From a checkpoint of a small sound classifier.
Model: 14.1M parameters, norm groupnorm, activation leaky_relu, depths [4, 7, 4], widths [128, 192, 288].
Training: soap at rate 0.0024, 10700 steps, batches of 64, held-out accuracy 97%.
Rows from block 11, named by matrix and row number. Each number is 50 + 12 x the weight over the matrix's rms, rounded and kept within 0 to 99. All counts start at 0.
# short0: shortcut pointwise conv, stride 2 (model.blocks.11.short.0.weight, 288x192x1, standardized in use), inputs 64-127
short0.78:25 47 31 55 55 44 39 36 65 30 31 52 57 40 35 60 53 63 46 49 68 59 39 67 59 39 31 32 51 38 45 74 57 33 28 32 51 42 34 48 41 56 32 45 60 33 42 42 68 41 76 50 63 46 50 42 27 23 49 43 45 64 48 43
short0.79:54 39 51 42 51 50 50 52 47 48 55 55 44 46 43 46 57 52 53 42 41 48 53 49 50 40 40 44 30 41 48 58 49 53 56 47 57 43 49 51 56 45 50 46 49 56 47 45 42 51 54 60 51 45 47 43 51 44 47 43 68 48 44 45
short0.80:59 52 78 47 64 48 53 47 45 50 69 51 44 58 56 49 50 55 30 54 46 62 58 30 53 71 63 41 43 35 42 28 54 62 62 51 40 72 47 56 49 61 37 45 60 44 41 66 71 56 40 67 52 42 41 56 63 47 28 36 36 42 48 52
short0.81:46 38 60 43 57 52 52 57 65 55 45 49 46 58 36 53 54 52 53 40 35 53 45 55 48 52 48 49 32 46 52 60 57 43 61 43 56 55 37 54 56 49 36 62 45 60 56 48 44 55 54 52 51 37 41 55 54 53 46 39 55 45 50 45
short0.82:46 58 45 40 63 59 62 77 47 45 43 45 66 49 55 37 49 76 27 41 55 51 61 48 70 40 46 44 39 35 33 69 46 63 55 35 49 42 59 51 39 51 46 48 56 36 63 55 55 76 56 55 38 58 54 41 38 50 45 43 29 52 39 46
short0.83:41 39 41 71 68 57 53 55 57 44 69 37 56 70 64 33 59 74 43 40 51 34 56 42 50 68 62 65 61 41 75 48 39 28 47 53 51 67 50 74 62 46 36 64 43 74 51 51 56 41 40 22 56 54 34 43 35 46 45 56 58 61 54 41
short0.84:34 32 76 53 57 37 45 67 42 46 33 54 44 67 33 51 54 34 39 33 46 47 63 39 36 04 57 52 72 59 45 62 50 59 42 51 39 99 32 57 24 27 48 38 75 20 34 60 37 56 58 35 50 47 60 67 52 89 52 60 44 65 78 49
short0.85:53 38 43 49 33 48 43 57 66 32 70 28 60 64 46 78 73 56 75 58 35 76 57 51 86 40 49 56 74 38 68 55 60 24 55 67 44 57 71 55 69 43 69 38 55 36 58 44 17 35 69 52 54 78 53 34 60 43 32 24 69 57 53 43
short0.86:52 65 47 62 23 53 27 52 56 31 58 50 52 40 58 46 48 75 57 56 33 59 43 42 46 50 37 67 64 58 48 61 64 53 54 66 69 60 59 40 47 51 48 62 43 29 47 45 54 51 73 43 65 58 42 68 44 52 64 63 39 42 79 52
short0.87:51 62 37 59 63 56 56 29 56 34 62 56 49 70 25 32 41 48 33 53 46 51 41 41 51 54 57 52 50 58 54 65 38 25 58 63 41 46 37 51 55 48 60 52 26 58 48 54 53 54 41 42 51 37 53 46 44 52 54 48 66 41 29 67
short0.88:52 66 46 59 44 55 58 57 42 51 49 46 59 52 40 49 53 51 50 36 43 43 59 69 53 60 43 50 51 51 50 36 53 32 70 64 46 52 37 33 67 68 37 53 44 52 51 40 53 40 32 52 52 45 42 43 38 61 31 49 49 48 55 43
short0.89:51 37 47 31 38 33 47 68 30 57 88 46 61 27 57 63 25 50 49 54 62 54 46 47 41 21 73 71 43 53 65 66 67 47 40 60 69 46 79 26 57 59 52 59 50 51 49 69 64 45 44 26 51 33 50 74 50 48 44 57 31 44 32 36
short0.90:51 41 56 33 32 49 51 53 49 49 50 53 27 67 14 62 62 46 41 39 35 54 44 41 57 39 68 46 63 37 43 39 58 48 50 66 73 35 49 36 47 60 81 38 39 79 31 52 41 46 39 43 93 37 39 32 45 46 42 29 48 42 67 52
short0.91:53 37 62 52 37 51 31 42 22 46 55 72 42 78 41 20 53 27 16 84 61 63 65 33 66 41 70 52 65 61 55 39 65 58 40 53 54 56 49 85 34 42 57 51 68 41 51 44 53 38 46 49 55 61 67 56 67 32 55 45 56 57 53 39
short0.92:47 35 65 59 44 54 60 44 45 29 38 55 34 35 40 38 49 39 43 58 60 41 41 50 37 45 70 45 47 62 59 63 50 45 49 50 54 50 75 54 45 60 32 40 60 53 38 30 57 24 40 50 52 60 28 52 19 71 86 56 48 45 66 37
short0.93:54 48 31 59 43 46 58 55 31 55 36 38 63 48 51 58 45 58 47 45 57 44 42 59 57 50 59 59 43 44 49 45 54 43 47 56 45 72 50 58 70 58 43 56 41 55 43 48 30 42 49 33 55 34 75 62 46 56 44 73 49 54 39 52
short0.94:41 57 69 39 46 45 45 53 51 51 47 57 61 50 37 56 52 65 50 35 66 48 41 77 58 37 40 47 46 55 67 45 59 53 43 54 35 44 28 74 36 61 85 43 48 80 51 72 63 46 49 33 36 45 50 51 66 42 70 37 44 45 60 51
short0.95:58 51 55 62 51 49 68 53 42 55 49 53 50 42 54 53 52 58 50 54 51 50 60 48 45 28 53 61 52 63 60 62 41 57 60 43 74 42 48 56 51 67 50 51 62 43 49 54 60 55 66 45 51 59 58 58 36 54 48 58 66 47 44 52
short0.96:38 54 62 30 42 50 53 54 74 42 51 56 60 42 54 39 34 51 35 59 55 74 47 55 25 44 61 66 39 63 75 67 48 38 55 89 49 57 75 45 52 44 43 45 54 59 45 41 38 39 69 38 55 69 40 63 43 55 62 50 43 48 36 82
short0.97:42 64 33 55 55 46 51 66 64 44 54 25 50 60 22 71 40 39 62 66 43 57 44 57 37 63 73 70 51 63 61 61 53 63 47 47 42 64 62 40 58 43 66 47 70 42 37 66 53 62 53 37 65 77 54 46 45 81 68 49 30 40 48 47
short0.98:61 44 28 55 41 45 68 40 62 51 68 47 41 54 71 82 63 46 43 43 56 43 45 59 45 81 52 52 36 49 51 44 60 59 39 59 24 41 33 69 29 51 71 50 45 53 41 76 33 50 61 22 52 50 45 70 38 40 57 59 33 44 48 50
short0.99:41 60 41 61 55 68 63 65 60 56 48 46 45 63 62 50 46 71 78 39 72 66 60 47 51 57 58 42 59 35 56 58 31 33 55 60 72 41 41 48 48 53 47 51 53 51 52 54 73 43 55 36 74 44 60 48 45 52 33 45 36 56 47 25
short0.100:59 28 37 44 85 49 34 38 72 25 56 64 39 79 63 37 36 83 39 87 54 39 38 44 35 40 63 46 40 43 47 41 47 41 59 32 50 53 57 50 39 41 51 64 87 33 43 74 64 87 56 49 63 46 70 75 49 22 58 54 29 68 49 41
short0.101:53 58 72 71 60 50 44 62 27 39 49 67 33 46 69 55 39 55 47 60 39 53 52 41 37 40 49 58 69 63 46 44 74 61 43 49 39 33 42 59 51 45 61 44 69 61 58 43 56 47 60 52 39 48 53 50 61 38 76 62 53 40 44 37
short0.102:31 48 42 70 41 51 58 38 50 44 77 63 73 73 41 29 24 48 41 54 44 83 45 61 75 82 89 55 72 51 51 31 30 31 64 34 42 66 29 38 35 70 28 49 49 35 50 61 67 48 47 71 53 37 46 40 41 44 59 36 57 56 88 10
short0.103:30 54 44 57 38 51 44 65 55 27 49 27 62 53 63 51 50 60 29 55 30 48 40 29 55 48 58 29 64 41 40 51 57 51 40 43 45 32 34 31 15 43 55 40 45 57 41 61 48 65 65 50 59 44 51 47 34 29 36 17 41 51 38 41
short0.104:40 45 49 48 53 57 32 37 53 58 58 81 55 48 50 45 59 38 48 41 42 56 57 76 59 25 56 43 42 29 43 87 46 35 53 71 48 63 42 35 37 23 44 55 32 48 43 51 48 54 51 70 75 52 70 40 51 30 22 40 43 53 51 36
short0.105:45 43 66 52 39 58 45 16 35 38 79 52 45 67 51 48 56 62 55 41 45 44 50 75 50 65 42 57 39 46 48 81 35 46 74 39 61 54 50 51 56 33 50 42 55 35 55 61 30 64 38 57 35 41 45 64 41 34 29 58 45 47 45 49
short0.106:69 66 48 53 74 59 51 52 42 42 54 53 55 48 55 46 51 50 56 33 48 65 58 45 58 65 32 37 25 45 59 45 73 41 48 51 56 55 57 58 66 46 51 49 49 52 38 55 30 53 52 55 59 54 54 57 63 41 39 38 57 50 50 60
short0.107:27 54 49 48 48 64 36 52 44 42 28 26 60 59 79 51 39 51 50 66 66 52 47 71 58 55 42 64 62 36 35 52 62 44 56 52 55 67 56 53 61 43 74 40 51 43 73 49 47 72 58 31 59 37 87 64 37 69 50 47 63 46 52 38
short0.108:43 49 50 45 50 21 41 32 52 71 50 49 49 47 39 46 46 67 48 44 46 42 63 40 52 35 29 59 40 50 57 32 41 42 66 51 44 53 36 55 50 43 47 47 55 60 41 49 55 31 36 52 48 54 49 48 43 65 40 54 55 31 57 49
short0.109:39 64 56 54 38 66 50 47 54 68 33 49 97 56 46 58 63 50 72 44 63 59 50 63 59 52 42 30 42 25 44 75 65 43 57 43 31 38 55 61 72 28 50 55 48 45 64 39 62 46 55 55 48 57 57 33 39 47 39 59 52 56 70 65
short0.110:83 59 46 47 52 61 36 50 55 39 65 52 55 66 50 73 36 28 41 52 44 52 47 47 56 32 53 56 48 60 56 51 56 31 29 64 29 58 30 59 64 62 39 43 40 47 25 46 34 33 55 41 48 41 40 27 55 56 62 39 47 47 38 53
short0.111:74 54 56 51 48 39 51 41 47 43 53 54 59 59 55 57 47 35 48 52 43 43 50 56 53 56 55 60 50 55 50 49 60 57 50 50 60 37 50 55 25 55 50 57 56 62 59 48 49 53 45 30 61 59 54 44 70 48 57 59 51 45 55 33
short0.112:49 57 44 08 51 42 19 65 60 44 46 52 49 52 44 56 53 37 52 63 56 38 52 52 53 61 57 74 44 58 53 46 39 63 43 34 34 53 31 99 28 16 61 47 50 34 45 31 29 61 60 22 42 59 64 48 69 36 53 31 28 43 33 43
short0.113:34 59 45 39 56 46 46 62 50 59 57 52 47 40 28 55 51 45 53 37 41 54 51 67 35 58 40 57 58 77 55 48 53 80 42 33 59 35 48 71 38 50 38 58 47 37 43 60 44 32 35 58 61 43 39 37 40 49 39 58 61 50 67 58
short0.114:60 81 22 53 22 36 49 46 34 55 52 68 44 54 54 40 60 44 78 59 41 54 54 33 49 54 41 47 55 74 43 58 40 57 62 55 75 39 29 38 46 34 45 52 37 40 54 49 47 62 61 36 38 40 42 54 28 51 45 37 64 25 50 46
short0.115:48 55 50 49 52 60 47 57 59 65 43 53 61 49 51 46 49 36 67 45 53 50 40 30 37 45 70 61 42 48 72 51 34 33 66 68 73 50 72 30 28 44 58 55 32 51 52 38 46 63 40 29 43 45 48 68 48 54 72 41 62 50 55 42
short0.116:40 49 39 29 57 42 47 47 29 34 40 44 53 40 59 49 66 55 51 33 46 61 32 47 55 57 53 83 40 43 59 42 36 31 58 58 47 68 58 52 82 47 54 51 57 49 57 40 63 59 41 43 47 35 90 43 43 48 58 41 50 43 28 56
short0.117:37 45 54 47 44 39 43 42 50 41 47 55 44 38 64 50 38 50 50 47 51 45 52 53 47 42 51 52 51 45 45 48 56 43 46 47 46 59 48 55 34 59 50 50 40 62 47 52 43 50 48 35 49 47 65 51 51 43 44 50 38 45 50 31
short0.118:57 51 30 49 59 48 52 54 47 63 50 53 54 61 64 83 43 63 67 75 59 47 54 40 27 60 46 41 40 52 44 57 41 40 84 45 59 65 50 53 45 51 50 53 59 49 61 41 41 69 42 65 48 30 56 53 66 48 40 52 57 66 49 68
short0.119:40 26 52 35 54 37 44 19 39 53 55 38 38 55 52 47 49 47 54 44 30 44 40 59 61 52 39 52 45 53 63 54 50 63 41 47 41 38 65 35 35 77 41 23 54 57 60 46 49 29 48 25 50 45 66 32 43 54 32 44 53 45 45 49
short0.120:48 48 53 48 53 46 68 51 58 46 51 49 50 47 55 50 47 70 40 59 59 41 49 47 45 46 30 47 57 50 55 46 48 50 48 43 49 56 43 57 58 55 53 47 45 52 51 48 57 56 48 58 46 36 48 50 48 58 48 53 63 37 47 51
short0.121:52 44 44 40 47 47 41 54 44 50 50 52 44 39 50 66 44 64 57 58 66 48 35 36 54 42 60 52 73 59 61 41 42 68 36 45 64 36 41 57 66 40 54 56 55 51 72 43 36 40 71 41 53 38 58 44 44 50 68 37 44 58 48 60
short0.122:64 49 31 39 49 50 60 58 59 49 46 33 43 63 44 54 64 79 46 39 45 53 69 32 40 66 48 43 61 67 51 72 27 60 37 63 51 47 63 34 42 42 53 68 71 29 92 59 55 44 38 39 75 48 46 61 38 57 39 39 46 46 79 46
short0.123:62 31 36 43 57 69 42 51 44 50 54 50 44 70 63 53 59 58 61 34 52 54 36 69 99 49 59 82 55 64 48 36 41 38 52 63 39 55 55 57 60 38 48 38 47 52 35 40 45 64 53 70 59 41 46 55 48 44 52 30 59 51 52 50
short0.124:65 45 41 56 68 49 39 52 40 75 65 64 37 57 65 35 52 62 61 33 45 59 41 52 38 56 41 38 69 56 47 53 54 51 45 51 48 45 54 82 50 51 46 41 69 46 62 52 40 47 65 56 47 54 67 55 54 37 58 49 42 46 58 42
short0.125:53 44 44 35 44 46 68 52 52 52 50 46 62 46 54 51 43 58 47 42 40 50 47 39 49 50 47 56 61 45 59 50 52 41 61 49 52 45 41 41 54 54 61 46 43 45 47 52 39 43 50 32 51 51 52 46 44 51 49 49 58 39 45 50
short0.126:70 77 52 40 67 45 53 34 53 41 70 47 57 43 32 59 36 57 77 52 49 59 26 58 53 57 44 47 60 71 56 56 55 57 31 43 55 40 43 55 50 43 51 47 35 22 56 41 39 43 34 70 35 57 60 53 11 23 45 43 53 43 54 41
short0.127:71 44 38 76 60 75 36 30 68 68 51 89 49 57 50 55 58 77 46 51 32 38 51 76 56 55 46 37 65 52 71 27 55 60 38 49 45 59 59 67 51 36 38 52 58 62 93 56 49 35 66 53 37 56 61 95 47 49 51 45 48 63 51 39
short0.128:40 64 39 65 70 23 28 77 50 58 41 36 57 38 52 69 65 47 49 35 44 45 26 63 60 34 38 43 51 42 40 47 68 99 48 31 52 29 50 74 42 56 42 48 41 43 51 79 58 50 30 44 54 47 52 59 41 30 45 51 31 47 37 81
short0.129:44 40 40 62 50 44 61 45 66 57 51 48 83 52 56 33 51 45 63 60 45 39 40 42 32 55 37 78 65 55 73 38 60 57 52 66 30 33 50 71 47 57 63 28 55 18 61 49 85 53 53 47 51 45 85 59 34 45 65 51 33 56 36 44
short0.130:49 27 54 46 37 39 45 73 58 54 53 48 53 62 39 45 30 61 35 62 30 49 65 64 39 58 55 69 63 54 57 27 35 37 67 40 36 38 58 75 24 58 33 63 62 43 54 38 26 83 48 53 42 64 53 42 32 59 80 33 57 45 37 34
short0.131:49 58 44 47 67 46 40 51 41 72 19 72 51 60 33 79 66 50 43 40 33 51 55 40 48 52 44 38 67 51 46 33 77 45 46 59 52 62 32 41 28 47 66 53 37 81 30 65 53 54 35 52 82 63 67 53 57 39 46 28 38 30 69 58
short0.132:52 47 45 63 49 40 30 46 49 61 44 51 64 65 50 47 49 39 45 37 48 60 36 47 47 38 68 59 69 63 47 41 52 45 63 55 74 51 62 39 63 54 45 53 59 42 44 70 42 32 53 31 52 68 53 44 43 37 54 58 46 52 57 46
short0.133:56 51 61 92 44 44 58 36 53 47 41 55 49 49 46 64 43 53 49 53 49 51 25 49 76 46 54 62 50 66 39 41 67 50 58 52 44 72 43 60 36 56 70 45 45 66 46 37 58 57 64 51 59 54 49 43 67 40 57 45 29 48 61 42
short0.134:55 61 68 63 46 32 31 41 47 58 44 36 23 68 61 57 43 42 76 51 45 52 56 49 43 36 37 59 43 65 49 60 49 41 32 68 38 47 71 44 58 51 42 56 50 47 68 46 34 68 52 63 59 73 34 41 64 40 62 47 48 44 35 53
short0.135:54 50 66 52 24 33 59 68 34 76 29 77 66 42 69 36 62 42 49 44 50 56 42 40 49 27 62 37 64 68 73 66 52 38 89 82 46 48 42 36 61 33 53 51 48 45 40 41 25 76 47 48 65 53 55 54 55 46 58 47 43 38 40 75
short0.136:30 48 57 46 74 60 32 50 61 52 61 38 48 69 63 46 53 46 47 50 37 40 60 79 46 70 43 42 41 30 36 67 62 62 55 56 38 51 53 31 34 28 23 64 52 41 36 69 25 54 49 62 62 47 58 52 41 52 40 50 35 50 42 44
short0.137:42 55 71 53 55 48 50 52 53 53 52 56 45 55 58 53 57 45 47 59 57 44 52 57 57 52 43 51 50 59 48 45 72 55 54 47 47 52 45 59 41 59 64 48 44 55 50 49 66 52 51 66 47 50 63 52 45 47 53 59 54 52 53 59
short0.138:55 39 48 47 37 40 38 41 41 59 49 52 58 48 46 39 51 38 72 39 49 51 50 48 50 56 55 45 54 57 63 47 52 50 53 73 41 56 55 31 71 46 57 41 53 41 57 51 37 39 42 59 51 51 36 47 47 52 44 47 56 49 46 72
short0.139:78 47 51 49 65 44 46 56 64 59 43 49 62 76 46 75 55 59 88 69 76 58 38 28 97 67 33 60 59 45 68 77 49 25 55 67 84 33 41 50 45 69 43 38 50 52 49 60 52 33 58 63 63 16 41 62 27 58 74 49 39 55 41 19
short0.140:48 61 38 69 45 50 48 44 50 58 44 63 96 41 30 40 37 56 56 36 44 56 50 40 48 44 62 48 36 59 48 77 40 53 36 31 37 64 59 38 41 31 49 72 45 97 46 41 31 55 55 77 38 45 40 26 56 65 50 41 58 47 79 39
short0.141:45 51 42 48 60 61 55 73 64 59 44 49 59 49 49 46 52 75 55 41 45 48 51 50 52 47 44 48 57 50 48 60 38 44 58 51 54 53 43 43 61 52 49 48 57 46 63 42 42 64 55 47 52 44 47 47 36 51 51 44 65 50 44 48
short0.142:58 58 41 45 29 52 48 67 33 55 48 38 64 52 43 44 39 70 66 51 59 70 37 56 55 62 24 37 28 48 31 61 41 50 39 80 19 41 55 47 47 36 75 33 66 38 62 53 41 35 61 47 45 71 60 16 46 48 73 49 38 33 48 52
short0.143:37 62 20 55 25 49 48 42 58 61 40 66 41 36 49 39 45 40 79 49 58 51 47 69 48 43 46 47 61 70 56 39 45 47 55 44 46 54 52 32 64 46 29 50 58 70 60 73 71 53 54 49 48 13 45 51 34 29 52 33 33 46 60 52
short0.144:34 40 45 47 24 29 64 25 43 41 48 67 74 41 30 46 39 57 49 59 42 52 33 52 41 73 72 29 45 58 47 72 40 58 40 41 63 48 59 40 38 33 40 47 56 42 34 39 55 49 64 39 73 60 44 52 53 54 43 32 39 42 65 55
short0.145:57 43 51 51 30 46 46 37 54 38 62 64 86 61 28 48 36 66 50 49 39 61 91 50 49 48 47 81 37 42 57 56 46 40 37 50 49 92 38 39 38 51 58 45 66 54 42 38 74 70 56 48 63 61 70 31 33 39 59 50 36 46 46 28
short0.146:62 54 56 40 54 50 60 38 57 68 54 69 92 62 56 60 69 51 40 62 44 59 31 37 78 67 48 60 50 31 37 75 74 58 58 64 51 62 55 42 63 42 43 58 40 49 64 50 57 57 41 95 49 41 31 32 41 43 54 53 40 51 60 18
short0.147:49 49 51 66 52 38 32 48 44 39 39 49 59 55 39 41 67 51 57 44 47 49 72 49 40 44 42 45 45 51 57 49 37 56 47 48 28 54 44 35 55 46 48 59 45 40 40 49 51 45 43 49 42 55 40 64 39 62 47 62 37 40 45 54
short0.148:36 47 37 68 72 43 50 46 41 49 37 55 46 46 36 33 51 63 41 40 28 10 33 39 38 37 54 62 72 56 66 37 55 68 36 26 45 57 83 60 45 44 40 34 63 14 28 66 58 62 37 47 38 77 52 47 57 57 53 47 32 58 61 38
short0.149:49 46 64 56 49 40 57 54 55 51 46 46 45 59 44 43 56 59 52 50 44 55 26 51 53 44 50 53 54 68 64 52 61 45 59 46 65 56 42 45 37 66 44 50 41 43 47 52 50 31 39 34 55 55 51 54 42 57 47 51 74 42 52 21
short0.150:57 47 41 40 52 53 56 52 33 49 36 54 73 68 52 62 63 44 78 48 37 48 50 54 37 65 42 50 33 39 40 44 79 28 49 55 49 37 69 35 43 43 64 36 79 65 67 47 40 40 43 57 64 56 55 37 75 37 49 33 45 58 49 68
short0.151:51 42 50 43 29 67 52 50 58 68 38 61 62 25 31 46 46 34 57 44 33 67 53 35 40 58 41 44 66 44 63 41 47 22 91 99 23 32 46 84 45 42 64 52 46 55 89 46 44 43 39 56 57 44 57 22 26 69 58 35 39 63 69 31
short0.152:47 33 50 34 58 48 57 56 67 59 71 61 52 51 44 68 52 59 72 39 37 42 52 61 38 40 49 40 58 54 73 68 54 47 56 42 49 41 38 88 43 50 35 48 51 48 45 56 27 56 32 52 52 51 61 42 23 46 28 54 67 45 49 36
short0.153:53 43 47 63 54 37 45 58 51 59 73 59 69 45 57 51 40 44 39 51 66 51 27 38 56 60 50 52 64 53 57 75 52 51 53 61 33 38 47 45 56 52 51 71 52 58 51 35 17 54 60 50 46 54 54 59 70 52 17 41 56 48 84 43
short0.154:51 27 39 56 46 36 26 45 38 46 52 57 59 41 53 40 55 75 69 41 42 71 38 58 44 45 39 46 34 52 28 65 38 56 58 66 53 48 61 43 67 34 40 42 60 52 49 27 51 52 52 53 31 59 53 46 69 33 43 37 43 42 28 49
short0.155:39 60 33 15 63 47 37 51 40 71 78 68 58 57 43 49 41 55 32 54 52 68 28 79 59 54 33 46 58 24 38 37 38 58 35 59 54 53 88 71 46 58 55 28 45 29 63 50 57 67 62 53 36 88 36 37 45 52 31 54 59 62 64 21
short0.156:45 60 37 43 54 42 37 60 50 56 51 60 53 56 41 60 61 45 49 50 49 66 42 38 44 76 20 40 40 41 43 45 58 35 54 37 47 76 53 50 59 66 62 53 49 45 51 47 63 54 60 43 55 39 63 66 50 41 19 55 40 44 55 70
short0.157:57 49 54 57 65 60 39 26 44 44 66 58 69 72 47 47 54 63 54 41 57 60 51 63 33 61 52 48 33 52 56 63 50 61 64 44 46 57 52 29 45 50 33 59 43 41 39 57 40 57 45 65 44 51 61 66 36 35 43 61 28 55 55 39
short0.158:55 60 51 56 56 51 42 41 41 54 50 43 57 54 50 48 52 50 52 53 38 54 57 48 45 46 67 45 51 39 58 39 36 63 51 55 51 63 56 42 53 42 44 53 49 52 33 58 34 48 64 53 54 51 48 44 61 39 58 38 45 54 41 44
short0.159:58 47 27 46 26 48 77 47 64 28 47 43 40 61 39 62 75 85 66 41 48 49 66 50 54 53 34 58 52 50 65 62 42 71 43 88 52 36 87 44 62 42 57 32 52 57 43 45 39 42 39 39 48 63 49 44 41 42 49 59 81 46 44 40
short0.160:63 40 35 45 44 44 85 57 57 48 76 40 42 57 28 39 48 58 41 50 51 53 50 33 39 38 48 43 50 43 79 40 41 42 43 39 47 46 54 87 39 48 50 46 62 50 38 38 56 48 37 43 65 63 64 39 64 71 54 46 66 61 51 81
short0.161:36 54 50 47 43 49 36 48 61 65 29 64 39 66 28 47 54 54 68 52 52 38 79 69 49 46 63 37 57 61 45 47 33 30 48 46 50 46 50 49 68 64 68 43 57 41 60 57 68 22 50 62 59 52 40 57 56 82 54 62 30 60 57 58
short0.162:74 50 55 57 61 54 31 62 48 38 43 49 46 51 48 38 35 48 42 52 76 57 48 56 43 32 43 61 58 53 48 49 51 57 53 50 70 49 50 48 57 45 41 52 51 41 50 49 72 45 62 55 47 31 62 38 41 49 57 64 57 47 42 62
short0.163:52 64 59 53 77 56 50 56 43 34 65 41 19 43 74 55 39 49 48 44 55 26 48 33 26 43 56 71 53 61 38 45 45 48 21 34 49 49 69 71 36 54 49 54 61 62 80 40 59 36 52 57 51 43 67 38 48 68 34 45 32 37 47 26
short0.164:47 48 44 50 41 47 52 52 52 48 53 45 39 50 51 55 45 52 47 49 64 44 45 45 54 50 47 48 62 54 51 54 54 55 66 47 59 54 27 48 40 53 62 47 49 45 51 55 51 46 48 50 41 52 54 35 41 46 37 50 56 53 55 43
short0.165:53 30 62 81 65 52 38 50 52 36 21 49 39 33 75 38 71 44 75 34 46 44 50 36 61 54 87 75 68 51 47 51 36 52 43 54 65 59 62 58 50 60 52 31 24 54 43 41 55 63 36 39 49 31 49 22 46 29 61 33 47 33 38 57
short0.166:69 49 44 38 81 33 54 45 59 72 57 59 36 56 67 71 45 75 53 49 45 59 44 79 66 46 34 55 44 53 52 30 58 53 51 52 23 32 59 28 49 49 45 38 53 44 46 37 55 44 51 57 28 53 57 41 42 31 57 33 35 44 43 50
short0.167:34 38 48 56 37 54 49 49 56 57 57 44 56 46 34 19 40 56 39 69 37 61 61 53 42 29 65 44 42 60 59 31 54 31 62 58 54 36 52 49 46 61 46 54 50 40 39 48 41 61 24 52 49 60 46 75 41 44 77 74 58 47 27 30
short0.168:64 41 40 49 35 29 53 44 57 73 46 42 59 69 47 39 51 45 69 32 39 44 28 64 33 64 43 50 77 57 39 42 44 42 48 65 44 32 41 55 60 52 51 71 44 52 43 71 37 50 42 19 59 42 51 47 35 54 55 69 58 53 37 29
short0.169:55 42 38 53 54 43 47 57 52 40 53 59 14 48 66 35 47 44 39 70 37 40 64 75 61 67 57 47 38 53 61 38 72 58 54 82 50 48 57 55 49 53 29 44 54 49 53 49 62 53 55 48 39 60 43 55 54 46 72 48 38 44 51 81
short0.170:47 84 58 57 26 58 38 37 50 39 35 76 46 54 63 60 79 66 52 34 38 57 47 62 39 52 38 58 53 63 80 25 65 60 52 35 45 37 57 78 30 65 39 42 51 52 43 77 37 50 46 74 18 64 56 31 53 48 46 57 49 73 52 24
short0.171:53 56 43 25 40 70 63 41 54 65 41 47 58 71 45 63 48 43 36 68 39 59 23 56 45 56 38 37 59 39 27 45 59 37 46 41 55 57 61 41 34 56 43 50 51 66 52 35 60 53 65 66 48 55 57 28 78 58 41 58 25 52 68 72
short0.172:53 54 56 59 44 56 50 49 46 52 54 45 49 59 44 50 49 45 42 54 44 47 66 47 42 49 58 56 55 53 57 47 52 58 65 50 58 67 41 38 43 54 65 46 51 45 37 53 48 54 51 48 49 51 57 36 53 51 50 47 48 59 57 41
short0.173:55 44 64 42 68 49 31 51 51 50 62 67 45 38 41 58 37 49 41 60 28 73 64 47 45 51 55 42 40 46 45 56 53 57 55 36 53 48 53 38 64 59 51 32 31 51 42 59 40 25 45 64 39 44 48 37 53 49 59 38 35 52 28 62
short0.174:66 59 50 59 78 51 42 58 53 62 38 25 30 58 41 59 49 69 62 54 50 55 69 63 38 37 57 55 59 69 44 43 46 60 50 55 38 44 49 34 47 34 42 38 46 47 43 54 75 58 45 40 31 47 56 37 46 50 38 44 46 55 27 32
short0.175:67 62 58 38 55 45 75 35 43 75 55 53 51 73 55 48 50 51 38 66 29 56 62 57 65 50 91 65 59 63 43 38 39 37 67 63 48 94 44 49 69 54 61 28 27 69 47 41 66 42 43 40 36 84 51 80 46 63 47 61 59 30 70 52
short0.176:67 81 59 49 86 49 56 63 50 36 76 52 44 48 49 35 36 56 58 44 50 57 41 57 53 36 50 72 46 56 48 34 53 27 55 47 44 54 38 47 32 50 70 49 48 44 71 41 42 35 52 52 58 41 56 42 34 60 73 49 50 50 63 50
short0.177:44 44 41 54 43 45 59 62 54 67 54 39 57 49 59 52 81 44 40 58 53 77 51 66 73 40 47 55 58 58 56 48 57 72 53 43 51 53 51 66 50 37 56 42 48 34 45 61 58 38 55 54 70 42 37 40 48 41 45 39 71 55 40 53
short0.178:78 54 58 74 33 25 60 38 55 52 80 51 28 32 39 35 71 49 43 23 34 35 44 49 69 45 84 68 63 36 55 55 29 34 58 59 44 65 49 35 46 46 40 52 59 34 43 34 59 39 33 36 50 48 68 42 61 43 58 39 31 41 68 39
short0.179:52 55 50 56 63 59 52 50 43 53 43 50 43 45 59 49 36 48 55 46 61 51 47 44 56 56 54 55 40 44 39 60 48 33 40 47 67 50 68 48 47 53 58 49 40 57 44 35 38 50 34 54 62 43 59 54 43 54 57 55 36 47 43 58
short0.180:40 26 67 36 64 65 60 57 54 42 30 49 42 48 66 55 58 70 32 58 45 36 38 83 46 39 47 52 61 34 44 54 47 53 57 43 21 64 30 45 45 45 60 41 38 48 28 42 60 45 45 33 57 51 61 58 25 26 68 33 65 46 47 35
short0.181:56 41 78 41 56 67 45 68 44 55 58 83 57 54 52 46 41 46 45 50 42 47 56 40 54 56 48 53 57 66 44 61 44 41 47 35 45 60 52 50 41 66 46 67 58 40 42 63 35 50 65 59 50 52 51 54 16 41 47 57 33 36 71 41
short0.182:48 46 70 32 28 34 51 57 40 40 75 44 37 58 57 37 70 42 55 60 81 43 52 52 40 62 99 51 40 40 55 37 38 65 47 38 61 42 62 32 46 53 51 47 56 34 49 48 53 31 55 57 53 61 58 82 49 56 34 61 64 34 52 53